{"arch": "caformer", "model": "image classifier", "dataset": "dashed paths with two dots that lie on the same path or on different ones", "train_examples": 295000, "image_size": 64, "crop_scale_min": 0.8, "horizontal_flip": true, "targets": ["length"], "num_classes": 3, "norm": "layernorm", "norm_position": "pre", "activation": "gelu", "mlp_ratio": 2, "head_dim": 48, "fused_qkv": false, "qk_norm": true, "parallel_block": false, "inner_norm": false, "drop_path": 0.05, "patch_size": [4, 4], "conv_stem": false, "depths": [3, 6, 6], "widths": [64, 128, 256], "kernel_size": 5, "loss": "cross_entropy", "init": "xavier_uniform", "residual_init": "none", "optimizer": "soap", "beta2": 0.99, "lr": 0.0012, "beta1": 0.95, "shampoo_beta": 0.95, "eps": 1e-08, "precondition_frequency": 50, "max_precond_dim": 512, "one_sided": false, "adamw_lr_other_params": 0.00073, "grad_clip": 1.0, "steps": 11800, "batch_size": 384, "epochs": 15.4, "lr_schedule": "cosine", "final_lr_fraction": 0, "warmup_steps": 590, "weight_decay": 0.4, "adamw_weight_decay_other_params": 0.01}
Rows from block 12 of a small image classifier, named by matrix and row number. Rows with one number belong to one neuron. Each number is 200 + 40 x the weight over its row's rms, rounded and kept within 0 to 999. All counts start at 0.
Before each neuron's rows are labels from the 100 images, of 14848, where the neuron reaches its highest value: "top examples" is what is common among them. Only what is clearly more common there than usual is listed. The data: dashed paths with two dots that lie on the same path or on different ones. In brackets: how many of the 100, against the usual share in percent.
# fc1: MLP up (model.blocks.12.mlp.fc1.weight, 512x256), inputs 0-85
# fc2: MLP down (model.blocks.12.mlp.fc2.weight, 256x512, transposed), outputs 0-85

top examples: short paths (98 vs 33.2)
fc1.502,228,148,148,167,192,148,265,171,176,224,184,171,210,263,292,198,246,165,150,239,221,195,213,234,205,281,195,212,215,146,206,246,207,194,238,201,188,208,168,194,213,154,134,226,231,232,195,143,217,186,141,235,219,164,226,164,164,203,215,187,211,184,183,190,224,196,175,226,158,194,140,228,175,173,191,211,230,209,255,143,175,197,257,252,287,184
fc2.502,233,268,215,231,169,202,195,216,178,168,223,179,155,150,132,225,159,258,171,188,215,167,153,200,221,113,166,170,105,207,248,161,246,211,217,215,188,221,253,230,169,237,179,210,194,167,277,269,128,186,229,183,190,186,154,154,249,209,179,215,199,163,238,222,155,203,198,119,233,192,258,214,272,134,230,237,222,236,203,228,224,199,205,185,144,202

top examples: medium paths (95 vs 33.1)
fc1.199,189,213,162,240,174,183,191,182,244,242,157,202,226,167,206,236,141,168,206,235,288,145,157,194,272,216,261,186,152,164,272,248,205,153,168,176,204,195,195,230,224,245,225,156,184,189,269,200,135,170,240,186,133,186,186,254,285,221,262,184,164,264,218,166,114,97,270,257,166,241,208,246,175,206,140,223,200,159,222,150,219,192,212,187,162,250
fc2.199,218,153,209,203,221,246,174,166,149,193,205,235,212,269,198,235,142,225,283,212,195,242,265,222,126,189,165,190,175,280,144,167,196,232,150,204,208,209,257,222,184,165,258,253,227,165,123,249,267,216,199,174,255,227,193,227,175,203,214,179,217,123,227,210,271,184,193,120,177,140,253,162,138,159,239,119,172,191,255,230,212,207,240,214,202,183

top examples: many distractors (85 vs 50.3); short paths (60 vs 33.2)
fc1.354,210,164,212,238,190,235,254,216,154,273,120,162,219,132,199,245,148,284,202,191,208,169,203,180,252,242,236,154,237,167,238,230,212,227,194,215,197,162,168,170,255,203,174,250,227,213,167,222,208,178,205,249,165,190,224,228,237,289,165,113,221,245,157,170,251,211,265,120,139,171,295,206,208,155,156,145,214,221,188,160,110,249,216,175,254,99
fc2.354,247,208,223,246,207,153,173,181,219,234,251,221,185,220,163,146,219,177,173,215,245,298,186,207,158,181,153,211,156,234,178,200,193,222,215,208,240,193,226,276,141,206,235,213,212,208,253,229,180,176,177,149,242,197,180,147,176,88,199,271,204,204,241,252,135,231,157,209,175,196,156,203,182,272,169,266,190,230,196,266,246,182,153,177,119,265

top examples: long paths (96 vs 33.7)
fc1.487,249,123,176,181,239,214,130,197,217,201,211,159,181,209,191,185,221,198,240,192,194,163,182,156,223,255,202,171,267,204,262,152,120,211,152,164,251,178,213,179,87,233,164,231,192,253,179,232,154,249,146,195,236,198,244,183,190,125,210,183,204,256,182,215,136,287,173,268,218,170,261,104,156,185,167,216,234,206,154,151,210,255,198,197,251,279
fc2.487,197,236,233,245,185,257,231,192,234,240,177,193,193,219,191,238,122,187,172,203,209,201,216,188,208,238,218,163,141,205,146,233,256,209,173,191,179,192,206,121,292,176,225,237,214,150,204,184,212,138,237,164,177,134,167,165,189,186,209,224,213,215,194,183,224,191,215,158,199,186,112,262,255,316,257,234,164,212,252,274,226,233,197,230,119,202

top examples: many distractors (98 vs 50.3)
fc1.212,234,236,235,201,207,206,234,156,241,140,204,205,170,221,181,234,206,210,208,173,187,155,214,222,218,147,206,231,200,185,233,189,183,183,248,161,203,199,170,158,176,248,193,194,273,207,150,194,217,191,206,239,222,196,222,194,140,181,128,253,224,202,171,227,199,152,282,212,264,221,214,215,163,195,179,155,220,202,239,218,250,181,238,202,198,299
fc2.212,164,223,188,159,208,196,155,263,246,250,171,172,216,253,196,217,204,220,237,256,156,219,226,206,181,243,201,186,239,211,238,204,274,241,175,248,226,207,233,109,260,171,207,154,147,168,335,184,148,181,206,214,256,169,147,227,244,239,252,206,227,206,200,207,187,255,118,188,243,141,174,179,235,153,188,186,210,248,185,261,210,256,191,217,242,141

top examples: long paths (74 vs 33.7)
fc1.267,169,210,178,250,206,222,198,189,182,251,226,162,203,169,201,255,185,122,175,154,227,205,185,132,240,201,209,216,209,162,182,257,213,219,171,188,205,192,205,245,235,256,270,186,189,147,213,225,216,253,227,204,186,184,258,204,254,196,152,147,222,165,255,166,204,265,182,211,136,227,158,228,166,210,147,223,156,225,182,197,157,134,220,207,215,180
fc2.267,147,217,158,132,237,225,150,217,219,157,150,169,195,219,175,170,255,206,257,256,185,217,211,234,154,179,208,130,188,205,207,111,204,160,208,202,153,168,207,161,232,53,118,222,206,213,186,207,130,128,192,216,258,169,194,225,187,181,181,197,178,146,169,243,223,173,232,244,237,225,230,262,247,209,261,131,182,186,161,168,234,204,189,131,200,203

top examples: long paths (73 vs 33.7)
fc1.108,158,243,203,193,238,113,241,210,191,199,196,188,224,223,251,214,221,156,218,178,219,228,207,188,165,226,212,250,206,172,227,171,217,123,194,248,243,173,235,250,242,235,222,198,193,176,177,215,226,290,127,155,231,183,158,223,179,188,134,220,200,210,237,191,242,272,245,158,127,245,237,291,184,139,208,190,128,288,175,183,123,163,180,168,211,221
fc2.108,201,150,169,193,167,220,213,258,195,190,229,197,176,163,181,176,193,200,152,249,236,223,173,250,266,183,153,162,129,216,170,274,229,288,179,159,237,180,176,179,207,254,264,230,267,183,199,191,222,164,288,201,211,188,267,200,246,160,224,135,176,184,162,268,219,140,171,247,291,174,189,119,190,207,241,176,253,112,221,179,263,209,137,242,192,159

top examples: long paths (99 vs 33.7)
fc1.156,192,151,234,134,249,195,199,150,219,220,231,198,179,167,139,226,259,112,197,260,186,114,179,207,178,223,264,234,218,154,186,175,203,209,192,215,184,166,215,209,225,203,165,188,214,125,162,154,159,207,194,229,269,216,231,209,238,168,205,165,149,228,252,152,212,233,178,204,238,184,198,190,284,126,213,160,236,233,193,189,158,262,170,192,106,92
fc2.156,228,158,197,317,227,264,195,175,155,170,140,200,172,247,233,157,206,236,185,213,191,231,142,180,253,267,181,232,184,201,171,233,191,187,179,183,158,244,203,166,184,191,231,223,202,262,219,239,224,193,215,234,174,187,185,181,282,214,255,188,262,172,176,255,231,198,233,245,214,154,224,184,127,235,169,214,193,177,230,205,190,173,217,226,248,250

top examples: long paths (96 vs 33.7)
fc1.2,191,128,96,168,211,173,204,196,234,243,146,178,199,181,160,213,197,243,182,213,239,267,177,210,270,177,230,230,225,261,170,219,217,136,151,209,180,153,190,184,221,182,190,257,176,184,254,239,172,145,237,204,171,162,256,169,223,210,163,155,181,189,190,219,217,259,283,221,176,231,170,156,241,210,200,221,226,260,157,116,160,146,155,172,197,300
fc2.2,147,245,306,202,148,193,202,239,148,184,233,198,202,183,270,155,249,171,170,154,185,119,219,229,199,178,200,191,182,113,203,137,205,237,251,207,242,184,200,145,226,226,202,116,275,199,162,189,175,236,221,195,185,177,210,155,214,215,195,262,226,170,177,232,151,160,147,127,204,190,249,178,165,198,230,220,114,95,227,242,199,316,230,261,178,187

top examples: many distractors (100 vs 50.3); short paths (62 vs 33.2)
fc1.457,230,161,179,226,196,117,118,194,217,163,228,223,228,260,219,220,234,167,156,162,212,254,220,252,160,190,162,165,234,126,225,132,243,161,216,208,216,215,207,241,144,176,162,263,188,219,208,273,191,187,173,155,183,266,218,194,200,164,240,152,229,204,219,218,200,167,232,185,225,250,174,235,155,216,152,245,258,196,195,232,265,185,241,234,245,168
fc2.457,203,209,169,197,249,309,190,244,248,260,169,214,211,143,172,145,141,160,146,236,261,168,183,154,219,151,229,199,197,205,155,262,93,193,210,171,145,171,236,226,150,224,244,199,244,185,182,144,246,219,280,191,262,196,185,235,146,187,132,205,241,242,132,189,205,204,148,194,240,129,189,192,171,203,165,133,244,203,221,227,124,225,198,111,197,208

top examples: long paths (100 vs 33.7)
fc1.468,230,174,230,109,160,239,165,221,228,190,176,231,253,188,237,99,155,211,205,136,186,134,137,139,211,200,229,227,240,230,202,226,288,224,243,185,244,174,194,270,197,175,222,194,188,182,202,192,192,199,172,199,129,147,231,174,302,114,179,223,143,147,196,231,219,206,290,224,201,211,261,178,230,221,206,126,197,175,173,184,175,252,232,225,153,145
fc2.468,184,195,202,224,202,183,132,161,210,247,185,170,198,203,140,241,265,151,183,190,220,201,229,231,257,216,214,160,177,218,168,174,93,182,183,250,155,266,159,177,208,238,130,213,170,182,173,209,185,169,176,194,264,203,272,230,177,275,131,198,191,199,195,194,171,136,139,156,232,188,192,282,208,225,251,277,203,231,222,203,211,168,242,149,250,209

top examples: medium paths (97 vs 33.1)
fc1.27,235,218,242,156,185,211,183,261,247,194,184,252,143,187,209,274,187,121,225,242,196,202,203,203,251,203,208,171,207,226,140,189,271,210,161,202,240,100,228,147,202,207,207,250,270,182,95,247,248,207,238,223,163,152,226,231,177,271,193,195,234,236,196,186,259,157,130,162,249,164,216,166,171,228,236,249,162,213,129,227,145,230,246,168,219,226
fc2.27,157,212,218,332,205,182,199,160,202,227,273,209,257,134,223,107,194,241,184,207,243,213,198,164,164,235,178,233,147,234,203,202,141,226,203,166,203,198,231,214,167,164,200,228,223,165,268,208,201,202,232,176,275,209,246,144,166,197,192,273,198,142,231,200,139,238,209,196,112,250,159,257,218,156,243,117,251,236,202,223,269,152,160,278,164,246

top examples: short paths (93 vs 33.2)
fc1.271,188,219,172,244,217,117,63,183,205,202,121,205,235,158,214,213,155,204,151,165,183,208,224,114,199,273,252,155,214,218,230,181,211,179,185,207,134,263,208,222,217,215,190,206,236,159,266,227,196,218,298,276,241,192,155,204,202,209,148,186,207,201,257,196,265,213,202,208,160,170,219,271,228,176,185,177,154,213,225,241,146,281,201,281,140,176
fc2.271,199,211,215,210,185,233,237,177,190,197,262,119,159,155,159,212,252,160,250,160,275,207,205,238,176,80,169,327,213,212,218,283,148,226,266,195,263,154,191,164,193,180,203,197,191,224,107,208,203,239,137,173,185,150,185,217,144,180,212,186,167,232,139,204,209,171,210,226,207,208,121,176,183,168,156,264,201,207,196,238,246,130,238,119,240,162

top examples: many distractors (80 vs 50.3); short paths (76 vs 33.2)
fc1.368,229,197,222,193,143,204,245,179,229,69,275,186,180,209,250,237,228,221,226,227,169,247,224,136,212,235,147,159,206,231,230,170,162,177,164,78,285,230,232,174,218,117,190,212,181,178,260,267,151,199,181,205,213,149,219,214,235,167,203,253,236,118,119,209,160,182,137,248,259,164,205,280,235,171,221,223,238,182,215,239,218,214,135,199,196,272
fc2.368,176,245,186,295,220,182,143,142,195,274,101,250,280,170,190,191,156,195,206,131,181,216,174,243,163,199,285,214,230,201,223,281,237,264,189,304,111,179,125,215,273,279,214,241,203,219,126,203,216,188,188,100,232,304,182,185,214,271,242,162,197,281,197,189,207,244,235,149,175,194,209,162,166,221,157,139,191,188,224,152,196,214,247,164,189,147

top examples: short paths (79 vs 33.2)
fc1.162,181,158,170,198,192,236,166,216,221,273,239,202,118,190,161,210,173,193,192,125,227,141,206,206,184,239,210,170,206,216,194,195,297,197,249,160,276,195,196,133,237,251,187,135,203,161,237,201,201,198,170,210,214,129,214,196,184,170,255,209,144,157,202,220,316,235,137,185,217,182,221,245,239,188,162,235,204,188,40,163,225,203,208,213,207,218
fc2.162,170,182,263,173,210,215,226,187,203,132,252,223,214,208,194,218,245,213,194,208,142,212,149,192,184,186,177,214,184,196,212,198,99,239,160,274,173,176,208,219,164,174,244,181,216,195,171,224,162,152,176,137,185,192,205,169,246,307,145,200,222,211,192,202,120,221,192,178,204,180,237,136,115,221,182,189,249,199,243,156,203,164,222,209,232,204

top examples: long paths (85 vs 33.7)
fc1.210,163,172,219,141,246,198,180,198,295,229,191,271,231,215,208,190,292,152,186,227,206,179,187,187,190,231,163,187,227,251,241,200,169,149,179,179,257,179,187,194,176,285,232,230,221,183,198,137,226,243,234,158,256,211,280,216,196,172,137,183,163,194,247,231,241,172,227,217,196,229,166,172,168,207,183,180,198,152,202,209,233,294,199,106,232,197
fc2.210,273,242,131,211,189,205,186,213,109,170,242,167,189,233,189,182,159,251,134,222,213,224,146,189,212,212,234,237,152,175,205,186,162,203,194,247,147,176,170,209,253,121,195,190,166,279,202,231,154,204,140,223,179,151,151,228,255,219,306,241,235,217,149,166,134,251,159,190,152,118,209,223,239,177,224,230,235,256,216,184,185,172,176,208,160,191

top examples: many distractors (91 vs 50.3)
fc1.58,184,238,191,125,203,192,241,174,151,159,172,277,270,224,202,205,230,222,246,208,223,218,175,292,191,279,208,171,198,231,130,167,180,213,247,301,183,135,195,253,236,225,252,102,192,178,282,177,174,194,179,168,145,231,225,191,168,223,242,219,211,221,139,204,211,225,130,205,218,229,139,268,239,260,147,208,226,245,167,116,230,124,156,255,246,121
fc2.58,227,203,224,255,180,174,196,199,205,254,251,210,144,181,220,210,133,218,175,218,240,195,237,150,202,204,221,186,188,159,220,236,191,196,172,110,230,269,165,180,177,249,164,264,247,167,186,213,181,210,259,235,222,111,143,161,162,161,187,224,193,180,228,178,190,163,144,185,203,158,258,118,201,176,244,219,197,178,271,247,150,229,257,162,205,270

top examples: short paths (100 vs 33.2)
fc1.187,237,166,233,240,184,136,243,128,185,248,212,147,154,219,165,209,217,257,209,140,176,193,148,210,184,202,175,187,151,143,208,209,214,228,191,199,236,220,181,157,213,158,200,142,146,217,123,259,245,292,233,199,214,133,155,176,204,175,168,162,241,122,120,221,222,229,228,285,240,184,196,176,180,153,181,272,262,148,215,171,218,185,171,213,206,184
fc2.187,121,167,173,165,154,214,283,193,274,127,134,249,190,216,215,230,162,218,223,186,180,241,225,225,275,235,204,171,169,208,186,216,180,231,204,185,149,209,239,280,199,235,225,197,288,177,322,147,122,174,189,227,198,164,147,255,224,192,228,190,177,246,237,214,202,182,136,165,224,152,149,175,110,253,258,193,148,206,170,222,200,207,166,177,180,223

top examples: many distractors (97 vs 50.3); medium paths (85 vs 33.1)
fc1.326,263,217,179,205,241,170,270,189,229,177,241,195,215,200,162,251,245,238,289,140,172,248,225,229,212,187,180,198,139,166,280,239,218,134,249,188,211,166,197,221,211,189,199,201,116,223,230,64,200,168,231,177,142,203,237,128,255,206,283,185,156,196,214,148,207,183,149,100,173,268,140,241,274,190,204,237,183,214,175,216,208,169,167,97,156,169
fc2.326,176,155,194,131,195,193,175,213,207,186,138,289,182,234,127,93,194,188,127,226,186,296,201,178,192,220,206,230,264,221,165,218,192,229,189,243,186,215,216,230,236,213,220,231,242,169,179,288,191,187,176,228,232,194,88,250,152,204,138,208,253,244,165,259,234,238,249,182,127,118,196,176,125,234,176,238,210,144,268,228,198,191,183,314,235,253

top examples: many distractors (88 vs 50.3); short paths (75 vs 33.2)
fc1.239,217,263,188,199,257,188,212,192,242,188,205,264,233,239,201,204,211,224,142,222,194,176,219,225,296,178,209,185,196,196,184,249,234,157,232,226,254,177,193,169,204,139,199,148,142,166,160,174,90,135,193,232,236,188,181,231,157,199,226,217,192,224,152,205,217,191,204,133,155,265,160,164,198,194,234,222,133,198,197,220,159,179,206,172,172,161
fc2.239,210,191,220,236,152,252,167,233,182,216,219,168,203,229,139,188,206,172,218,157,175,221,157,201,147,262,189,212,231,167,260,190,186,270,161,222,208,170,222,143,217,239,182,249,231,186,227,231,241,294,245,174,224,202,243,179,221,190,207,191,220,144,188,242,216,215,143,238,191,179,193,212,164,175,194,138,199,195,183,175,203,226,176,275,205,277

top examples: long paths (99 vs 33.7)
fc1.266,232,238,272,134,155,195,200,260,154,190,150,174,213,179,204,196,255,206,195,147,244,197,192,210,244,212,124,124,240,203,212,192,216,180,233,230,194,158,215,222,211,268,173,156,209,178,143,281,180,219,193,193,159,261,110,282,149,126,116,211,197,140,224,223,102,248,183,243,169,191,230,242,145,175,176,223,190,232,175,192,241,167,217,259,197,152
fc2.266,170,231,200,209,215,165,218,195,231,265,165,204,145,212,228,216,223,193,206,320,160,239,217,149,168,214,248,248,159,246,241,202,228,226,159,214,197,221,168,121,218,140,179,198,167,189,247,159,240,171,152,162,197,138,234,206,336,192,245,140,249,254,237,186,220,201,189,170,193,231,202,191,215,208,207,221,218,96,238,247,182,209,211,148,180,206

top examples: long paths (71 vs 33.7)
fc1.151,198,275,255,134,192,188,232,166,191,205,185,227,120,204,182,184,220,184,96,158,180,176,219,224,249,247,193,246,197,163,231,247,190,210,130,171,259,136,239,243,223,250,230,158,156,201,289,223,284,200,207,198,182,159,225,188,233,170,155,192,230,160,270,201,149,226,196,250,235,151,182,181,221,295,224,205,192,262,227,210,126,173,206,221,149,201
fc2.151,194,163,236,261,206,251,228,279,214,220,233,166,247,250,223,180,223,288,186,238,197,191,219,162,187,155,218,197,234,233,166,173,221,263,291,196,143,245,169,184,158,188,174,210,187,269,161,188,152,165,188,211,208,228,169,194,201,256,173,186,158,197,162,183,163,236,194,188,211,214,118,238,202,148,190,207,149,257,215,240,234,237,217,223,211,266

top examples: short paths (99 vs 33.2)
fc1.369,186,168,245,183,241,256,204,278,204,186,134,141,235,169,193,154,211,212,196,210,167,148,178,121,175,215,226,209,273,192,236,178,208,243,282,245,143,254,176,178,241,216,144,200,278,148,257,152,205,186,186,193,179,162,197,233,233,191,190,166,150,204,197,233,211,182,267,171,209,183,182,192,200,171,185,169,225,178,207,112,233,224,148,207,213,158
fc2.369,242,174,172,251,180,242,217,187,204,208,258,250,198,195,169,239,235,244,232,188,279,156,207,157,204,180,236,163,156,193,218,232,179,184,192,178,199,170,221,232,168,201,236,191,172,179,220,181,206,183,242,188,210,194,247,209,237,166,218,182,252,209,169,118,213,176,217,270,189,176,175,233,191,225,172,188,138,203,185,204,187,217,269,166,210,140

top examples: many distractors (91 vs 50.3)
fc1.286,243,172,261,246,153,189,174,247,227,216,207,241,197,256,221,215,209,178,215,253,220,165,289,200,129,208,190,99,188,203,245,195,221,272,199,295,170,218,285,169,173,214,216,164,177,239,147,194,195,150,122,231,186,243,196,234,148,144,167,202,240,171,228,219,173,150,228,245,187,152,260,228,222,181,221,198,205,211,193,241,255,217,191,222,221,169
fc2.286,190,196,116,153,223,128,177,164,219,230,167,199,186,152,169,205,172,204,197,157,220,224,172,201,248,159,198,218,198,224,176,194,126,140,254,129,227,146,172,229,206,182,191,213,196,192,226,224,183,173,181,106,188,144,186,174,227,230,179,185,118,217,195,196,196,214,180,166,192,212,180,209,133,201,202,212,197,158,200,145,159,201,218,177,174,248

top examples: short paths (73 vs 33.2)
fc1.470,210,209,203,136,192,177,201,219,148,188,221,195,245,237,275,120,221,196,190,168,235,213,210,164,216,212,204,228,171,195,228,159,203,243,171,195,235,222,185,88,268,205,198,289,183,190,125,228,165,226,173,215,122,204,203,174,187,197,154,228,167,245,278,156,194,181,171,218,183,193,194,213,264,137,232,147,227,286,204,215,211,155,128,171,256,221
fc2.470,158,197,278,143,146,213,178,176,233,176,194,189,93,222,147,240,160,247,234,233,127,140,217,180,285,177,179,106,151,128,159,105,200,215,215,186,226,238,212,225,154,133,171,176,187,229,94,191,192,233,199,229,188,226,166,151,222,190,153,161,186,162,189,224,197,183,237,205,186,148,232,199,199,194,200,190,176,188,162,172,219,174,258,251,187,122

top examples: many distractors (86 vs 50.3)
fc1.375,293,169,250,200,192,172,229,227,211,142,191,202,202,203,172,226,231,197,213,242,214,271,218,225,278,218,249,211,161,191,160,207,244,231,228,203,180,157,238,197,182,303,127,153,166,221,245,229,201,186,193,244,225,169,239,282,234,265,173,169,201,185,210,242,193,211,222,225,239,237,208,228,159,279,204,205,184,69,132,191,178,188,173,211,209,165
fc2.375,138,266,146,242,187,234,184,208,202,264,164,229,167,242,155,177,147,275,211,184,122,212,200,114,225,163,187,191,247,200,195,206,150,199,206,128,225,250,232,178,164,170,234,245,225,179,182,165,165,190,231,226,231,180,173,124,201,177,221,289,213,235,155,224,240,176,159,213,197,203,226,204,211,197,219,250,139,236,243,217,200,220,173,253,134,243

top examples: medium paths (100 vs 33.1); many distractors (83 vs 50.3)
fc1.409,225,180,198,158,169,233,236,173,240,262,190,223,129,226,221,164,247,297,249,181,237,230,197,209,194,156,232,173,169,209,121,227,182,244,153,238,225,201,285,174,190,206,232,150,229,149,179,233,163,162,205,217,159,181,187,202,201,193,125,183,135,218,167,287,243,232,197,204,248,233,223,196,181,153,178,158,173,180,190,280,113,215,261,139,204,163
fc2.409,101,201,208,171,194,189,170,216,206,215,200,235,342,160,244,250,113,235,172,236,190,162,149,208,283,272,159,166,221,181,185,115,202,210,174,181,208,257,99,162,211,223,170,166,219,134,198,149,173,226,147,218,198,280,207,160,224,271,170,225,227,142,236,156,144,140,205,203,181,176,203,214,210,192,199,213,177,240,213,104,283,144,144,284,168,181

top examples: long paths (98 vs 33.7); many distractors (92 vs 50.3)
fc1.61,206,233,181,242,195,228,264,200,207,130,239,153,193,219,245,181,162,139,165,217,160,163,160,192,142,175,258,260,182,228,203,217,246,147,250,234,260,291,174,248,322,175,270,200,172,153,184,288,183,178,180,178,182,152,252,178,138,146,155,190,243,171,226,197,181,255,255,207,233,155,210,189,203,196,197,201,215,144,226,230,205,148,188,210,194,158
fc2.61,114,156,244,191,214,167,120,231,208,268,153,234,285,196,167,182,114,265,202,201,170,253,242,225,216,185,115,108,116,191,239,220,168,226,200,248,156,228,176,198,125,187,126,223,236,156,151,175,244,221,221,222,220,209,228,214,217,221,288,196,149,212,97,224,158,146,190,168,240,178,258,202,200,201,237,172,220,185,257,253,187,186,175,167,212,199

top examples: medium paths (100 vs 33.1)
fc1.440,215,257,226,180,260,219,214,225,152,198,204,175,225,273,162,233,215,201,234,135,217,219,189,165,160,236,226,180,169,215,280,167,232,239,161,213,205,213,154,233,193,206,143,246,163,212,251,275,181,84,136,257,196,106,234,144,248,198,192,174,224,187,270,224,264,216,180,253,166,181,248,210,212,213,216,163,264,250,176,248,180,160,205,202,168,185
fc2.440,229,141,156,172,108,234,246,201,225,184,207,218,182,228,213,180,215,187,226,218,159,170,221,185,226,159,233,203,171,188,137,251,187,165,220,247,285,202,161,235,168,209,263,217,219,187,175,149,269,326,189,193,284,284,234,160,190,205,237,336,229,178,176,195,157,195,210,187,230,247,196,226,252,182,127,194,133,145,216,122,214,256,189,203,216,201

top examples: long paths (100 vs 33.7)
fc1.263,190,240,202,204,242,109,232,214,229,206,227,268,211,213,190,179,170,196,189,167,203,199,95,234,200,179,187,138,259,182,166,227,233,149,177,137,242,161,162,210,222,133,230,239,228,214,214,234,156,165,224,206,247,288,230,233,143,212,173,249,223,175,225,183,191,181,228,205,334,189,218,155,228,179,187,237,196,118,204,166,271,170,234,137,199,227
fc2.263,238,161,210,230,200,255,217,198,158,178,171,118,232,188,195,190,236,151,190,239,217,198,291,185,195,257,185,242,170,259,247,187,254,194,215,268,218,257,153,204,179,238,168,205,252,186,249,204,221,167,188,206,157,156,165,147,241,154,221,175,201,278,167,160,151,173,127,237,112,216,263,258,180,283,239,184,176,320,150,195,153,258,204,189,212,203

top examples: long paths (95 vs 33.7)
fc1.479,158,210,236,189,202,157,217,213,189,236,162,264,235,185,205,239,108,269,228,162,203,169,220,197,180,214,208,140,262,187,229,184,242,214,234,259,134,99,150,212,212,195,206,177,195,205,178,177,189,223,196,151,212,177,255,180,240,219,155,217,212,146,155,160,255,212,161,156,216,178,157,213,248,184,191,161,235,237,217,230,205,241,224,214,120,253
fc2.479,263,227,141,227,220,216,242,198,234,163,274,152,190,188,230,170,319,111,187,211,199,223,172,209,176,179,242,291,139,221,177,148,204,234,184,210,260,296,239,197,167,186,227,215,248,192,215,196,186,192,196,222,232,194,138,179,202,218,232,213,208,236,248,196,166,210,221,160,208,188,205,93,164,147,227,281,211,256,169,218,155,125,210,237,265,162

top examples: long paths (96 vs 33.7); many distractors (84 vs 50.3)
fc1.347,163,246,246,234,236,200,163,188,177,205,236,145,216,181,207,190,212,210,202,204,235,172,212,234,173,232,212,259,245,131,195,184,163,178,175,169,280,151,188,232,180,173,177,136,184,215,177,161,204,311,195,241,210,134,186,168,206,200,216,185,263,193,229,244,145,190,157,178,180,209,214,217,124,159,165,271,256,209,182,197,219,200,182,183,234,192
fc2.347,240,170,169,167,146,177,184,214,250,158,190,228,176,254,213,201,192,160,225,246,217,231,158,207,224,181,147,141,173,274,128,181,190,229,234,181,131,234,182,165,139,262,206,191,234,218,192,236,148,143,189,180,155,196,215,217,227,214,198,229,150,203,185,138,163,127,192,190,177,127,220,236,162,179,160,156,229,194,235,168,125,156,216,187,196,159

top examples: medium paths (85 vs 33.1)
fc1.57,195,214,213,175,172,211,160,133,185,219,111,203,218,174,157,240,161,160,169,232,169,159,172,192,203,208,239,206,75,111,140,132,284,203,183,177,196,154,236,228,213,188,288,190,203,222,243,199,200,172,206,180,173,161,235,242,195,181,216,178,151,198,235,141,192,187,177,182,155,214,202,122,146,209,249,277,223,143,221,231,123,229,244,148,222,260
fc2.57,170,136,161,275,156,200,211,171,251,174,241,171,194,180,176,153,214,156,227,214,201,279,217,202,183,191,168,120,247,287,145,259,139,158,202,217,202,171,145,187,253,184,178,158,226,200,182,272,199,153,166,187,268,200,218,218,187,159,202,229,205,174,186,208,178,191,171,207,204,169,163,179,211,208,190,159,158,221,215,113,202,194,121,169,137,134

top examples: long paths (82 vs 33.7)
fc1.289,253,166,174,231,199,221,213,188,198,228,194,190,154,172,211,233,203,228,236,178,244,199,165,192,170,251,305,176,228,211,236,185,204,144,217,285,223,163,284,245,173,194,186,249,232,193,208,231,191,140,292,180,209,209,259,178,139,225,237,245,183,222,155,219,156,159,233,191,287,224,197,149,163,262,258,298,207,207,199,168,184,219,246,232,222,223
fc2.289,135,209,244,202,172,185,222,235,129,170,209,237,317,182,211,227,163,173,197,177,127,180,212,198,226,212,107,221,187,223,247,217,173,211,193,154,156,238,160,221,245,117,208,161,107,188,130,171,228,211,107,229,231,171,129,174,182,246,221,188,171,226,182,275,263,149,195,171,145,191,271,192,248,138,155,189,275,191,195,181,197,231,211,209,202,194

top examples: many distractors (81 vs 50.3)
fc1.31,246,179,148,225,233,127,240,233,229,149,248,173,207,146,227,205,184,242,177,199,219,263,214,154,269,218,258,194,244,172,199,195,154,195,213,190,157,225,164,255,199,271,218,155,190,260,187,241,250,243,163,227,246,142,235,134,221,187,173,223,231,212,156,154,175,163,238,132,185,213,151,166,259,154,186,254,200,154,219,229,196,125,222,175,178,203
fc2.31,228,205,235,147,183,244,136,170,183,292,200,192,229,215,227,187,278,220,213,164,251,255,168,208,198,130,157,194,174,200,290,174,214,143,155,194,231,100,235,165,189,133,254,224,124,157,189,190,210,211,262,179,158,166,154,244,304,207,152,236,216,157,297,252,239,188,184,199,280,220,230,258,215,216,213,145,202,229,263,204,224,160,220,219,208,190